A small audio captioner, trained from scratch: decoder norm rmsnorm, 2.9 epochs.
Rows from block 6 of the audio encoder of a small audio captioner, named by matrix and row number. Each number is 128 + 24 x the weight over its row's rms, rounded and kept within 0 to 255. All counts start at 0. Numbers have three digits each. After the name is the row's rms in percent of the matrix's.
After each channel's rows are labels from the 100 clips, of 14976, where the channel reaches its highest value: "strongest on" is what is common among them. Only what is clearly more common there than usual is listed. The data: notes from a synthesiser with random patches. In brackets: how many of the 100, against the usual share in percent.
# c30: last pointwise conv (encoder.blocks.6.c3.0.weight, 192x192x1), inputs 0-95

c30.129 098:124193145104129148143087123055139162125121137087120085092147118122167091109131141094174072123103155109115093129103115127163183106137113158086125114106148121108131181138167161144119163165124128121117136138126140117170144143109118121121133113157125165148078120164077138083118151142154127094
strongest on: filter wobble (96 vs 20.1); resonance (66 vs 14.7); low-pass (63 vs 19.8)

c30.19 101:141108098119124156121103124150090119139087151129103101173120109135121121132120100107104121142172130149116148132127082095068112129133116103141106143117149125154103160120114131121156129147108102113092155128149130134135143134134155191134115129083147132149155121123129154150123158132114148160
strongest on: echo (87 vs 24.6); pluck (87 vs 25.1)

c30.121 097:156086112120092168118133081105091102201084170164101132148159102138089173149126111080094134101174098126112160102059158113118086116099150116147164172148111130132133137157131113161129135129095127107157135135137140179136143154131143132124123107136144119134106131152161141116142129149158168119
strongest on: pluck (61 vs 25.1); drive (58 vs 25.6)

c30.186 095:123157133092133109166074103099108131082133154123115158083116107112153064158107195119196078134095169116126057109093110165149158110074108131144115155144136147146124137120111117139112132100142111110155125101129158126129144123147127133106145104121138118113107138104150107095136134095116108131
strongest on: glide (84 vs 22.1); echo (58 vs 24.6); square (38 vs 10); triangle (28 vs 9.8)

c30.79 097:109151112089130165159108109152111140155136111091083174117069109149132129165111142123172121151107128184151088113174105185134102110101130124189113130144136115140186115100111125116147090131137149103105121118146114121150108123134148065116121118113121086139133094100109161114103159136100142113
strongest on: glide (76 vs 22.1); square (33 vs 10)

c30.69 100:099145104104154151173126124084160175160163100094117113088083129084151132144122120167164044109159104082081154082121102124139134083113053153129124106095111140083129148118122129141109120130120115145111147137126118129142123123143166129167066123133104127132146146134102166135137137134100139113
strongest on: bass register (92 vs 22.4); harmonic FM (45 vs 9.9)

c30.167 103:080082152131138128099170142136109081120135129058148168108085200133113118170150098131117145173109122132107108154165143152159103155154143108143118107102078148104108135135119128136100162111140098138095124127120111114119139138092134089101131113116144134087124136144145106111149093153150115100
strongest on: echo (93 vs 24.6); triangle (42 vs 9.8)

c30.107 104:130125109153137187156129143114134174128139088090162112142096141114127155093137109139154141132118075083114153137142102091142143123114115152093139106165147135127113111173097114145091122105109133150109139111197148148113159133153136149090152114141150099105102146106111116108192123108119119146
strongest on: bass register (89 vs 22.4); harmonic FM (38 vs 9.9)

c30.33 105:149139105089110111135160151137106102105140107084100161134097133122156132139124147133148167144103157091142122135149136146120126129132114122108156158123121141110085109097114149102148114125131134121122124114114136125136116143119118132104130131104131129113126105103125113155119099142110118178
strongest on: glide (57 vs 22.1); inharmonic FM (43 vs 10.2); oscillator: harmonic FM (38 vs 9.9)

c30.180 102:129165110093070152136119103122152145109102148095076139113125074159120072129090139080167115123079125132103085111111133160117134139093151120142150128145124132094141120103118130123122129139131112139077131125125110062105083140108121085124123131143098100111120091115127097140111122101094097105
strongest on: glide (92 vs 22.1); square (53 vs 10); pluck (51 vs 25.1); oscillator: triangle (26 vs 9.8)

c30.163 099:117072123145078095094123085156088099092121178140110120099158106126086098137105130120120127115130114160113098082108081099108079115095141101147123148134114117145145127104107095107157100099118088111135106152108115106132090152094094154117152095139166093121130118108116110169115100118109107118
strongest on: echo (83 vs 24.6); pluck (69 vs 25.1); glide (50 vs 22.1); square (31 vs 10)

c30.11 098:182079071136121151135118140091100113179116096127116147152124113123120184151099111118083142097182092108146159142114099093097096099162171153124166137100127129171107139129109099101155110115111150135138125111156097185103133080147108136118132160128094125155159093127166095098124126110127114159
strongest on: pluck (72 vs 25.1); bass register (57 vs 22.4); drive (56 vs 25.6)

c30.18 100:109129131136158105115148113107149147088140144139138123073177154090127123125108127163125117113097120100102081112129152116116159147167040166126133122113160165115184125136176132084171137115155117111131130117100072109156102131125099142130125090105133124132130141134131140102101135155129183098
strongest on: echo (95 vs 24.6)

c30.172 104:124094125147100133132146116132167109142129133148124144111145156128116152152085089127122122162147096115119105128121105155126141135111131129128112091101114096125138110142093172077134171109127120135109106137165052133134175090136121166141112153084149132127171113118136142104132146131149125129
strongest on: pluck (84 vs 25.1); echo (75 vs 24.6)

c30.57 102:146069130113117131098135181156122105115109119103141125171127175128107108120162101153122153152104131121118132165152145119149143157166154161136140151105154144133127138151119135142149160118134111148116106104088110144111179128107149162114094098116141135141139108145156104128151133141135132104
strongest on: filter wobble (100 vs 20.1); resonance (80 vs 14.7); filter: band-pass (44 vs 20.2)

c30.168 102:106121146117162139139152160083156115177163152130092141134161138110119151148153130148144091089165129145104126079099141131095168109145115120147143137123130131120153136121151128168143162168130141096127151128103096184150117104199138134123130160132127137139151114179122128113119140143131165161
strongest on: pluck (85 vs 25.1); bass register (63 vs 22.4); filter: low-pass (50 vs 19.8)

c30.139 095:105157093086103109150136101142081096070126164125130179087115118150198090173084186139150096121077190134103075093108121172123155104111125123144141167171148127163117104113117127109156110134139106126110132112116150126125135132101147122146133147140111141121158118116154143143135113118146116140
strongest on: glide (85 vs 22.1); square (46 vs 10)

c30.38 096:118104106131107125111114135109158132115141184167093106117178115128111117162118118133097108122128080132112117105086134090099105129129134126137116113105148128135136124158140148106121130125105128137145155153148124131128150111123145193173128123141110114151183124123143144121123138129144121114
strongest on: echo (82 vs 24.6); pluck (76 vs 25.1)

c30.140 109:107116152125123117126158139131140158103117133143104113136161155130129133127148129153145107143131127134127099106155127133108118161162131115111136116118120137139186144147164136091159132104179092114090108138084115116124122171110114122107123092114130085144120151127156136120147110135131170078
strongest on: echo (99 vs 24.6); pad (69 vs 25.1); triangle (42 vs 9.8)

c30.104 106:122117129111125134116119119116117146153086110137113123104115107147112109080104104115112124110115112117121127119112132129103108151103146112109117082156130100130093093122094107154110096134121150154137085094106142129108139179089124075113130117129110103107083095124085110110136113114098103135
strongest on: bass register (86 vs 22.4); drive (72 vs 25.6); echo (66 vs 24.6)

c30.4 097:115118117142096090162108093093121092083140118124177150102114054109131173134114138112131118125156101162097124150088118168168109118088120110123108127113093105111089106169138113159129142090121131164125140103146136146118145094143131151123104125146135117139160121149120105133150085129148137168
strongest on: pluck (93 vs 25.1)

c30.143 097:117169075140131091141133087087135127060115174114102105085159150164183054139119165100175113160087202125149083073116137174102101167127115093108124162134101126094126078123156140113124127158151132126153124133112141119115138141101159104152120144135095119147144124129165129142140119115121123092
strongest on: glide (79 vs 22.1); triangle (45 vs 9.8); square (44 vs 10)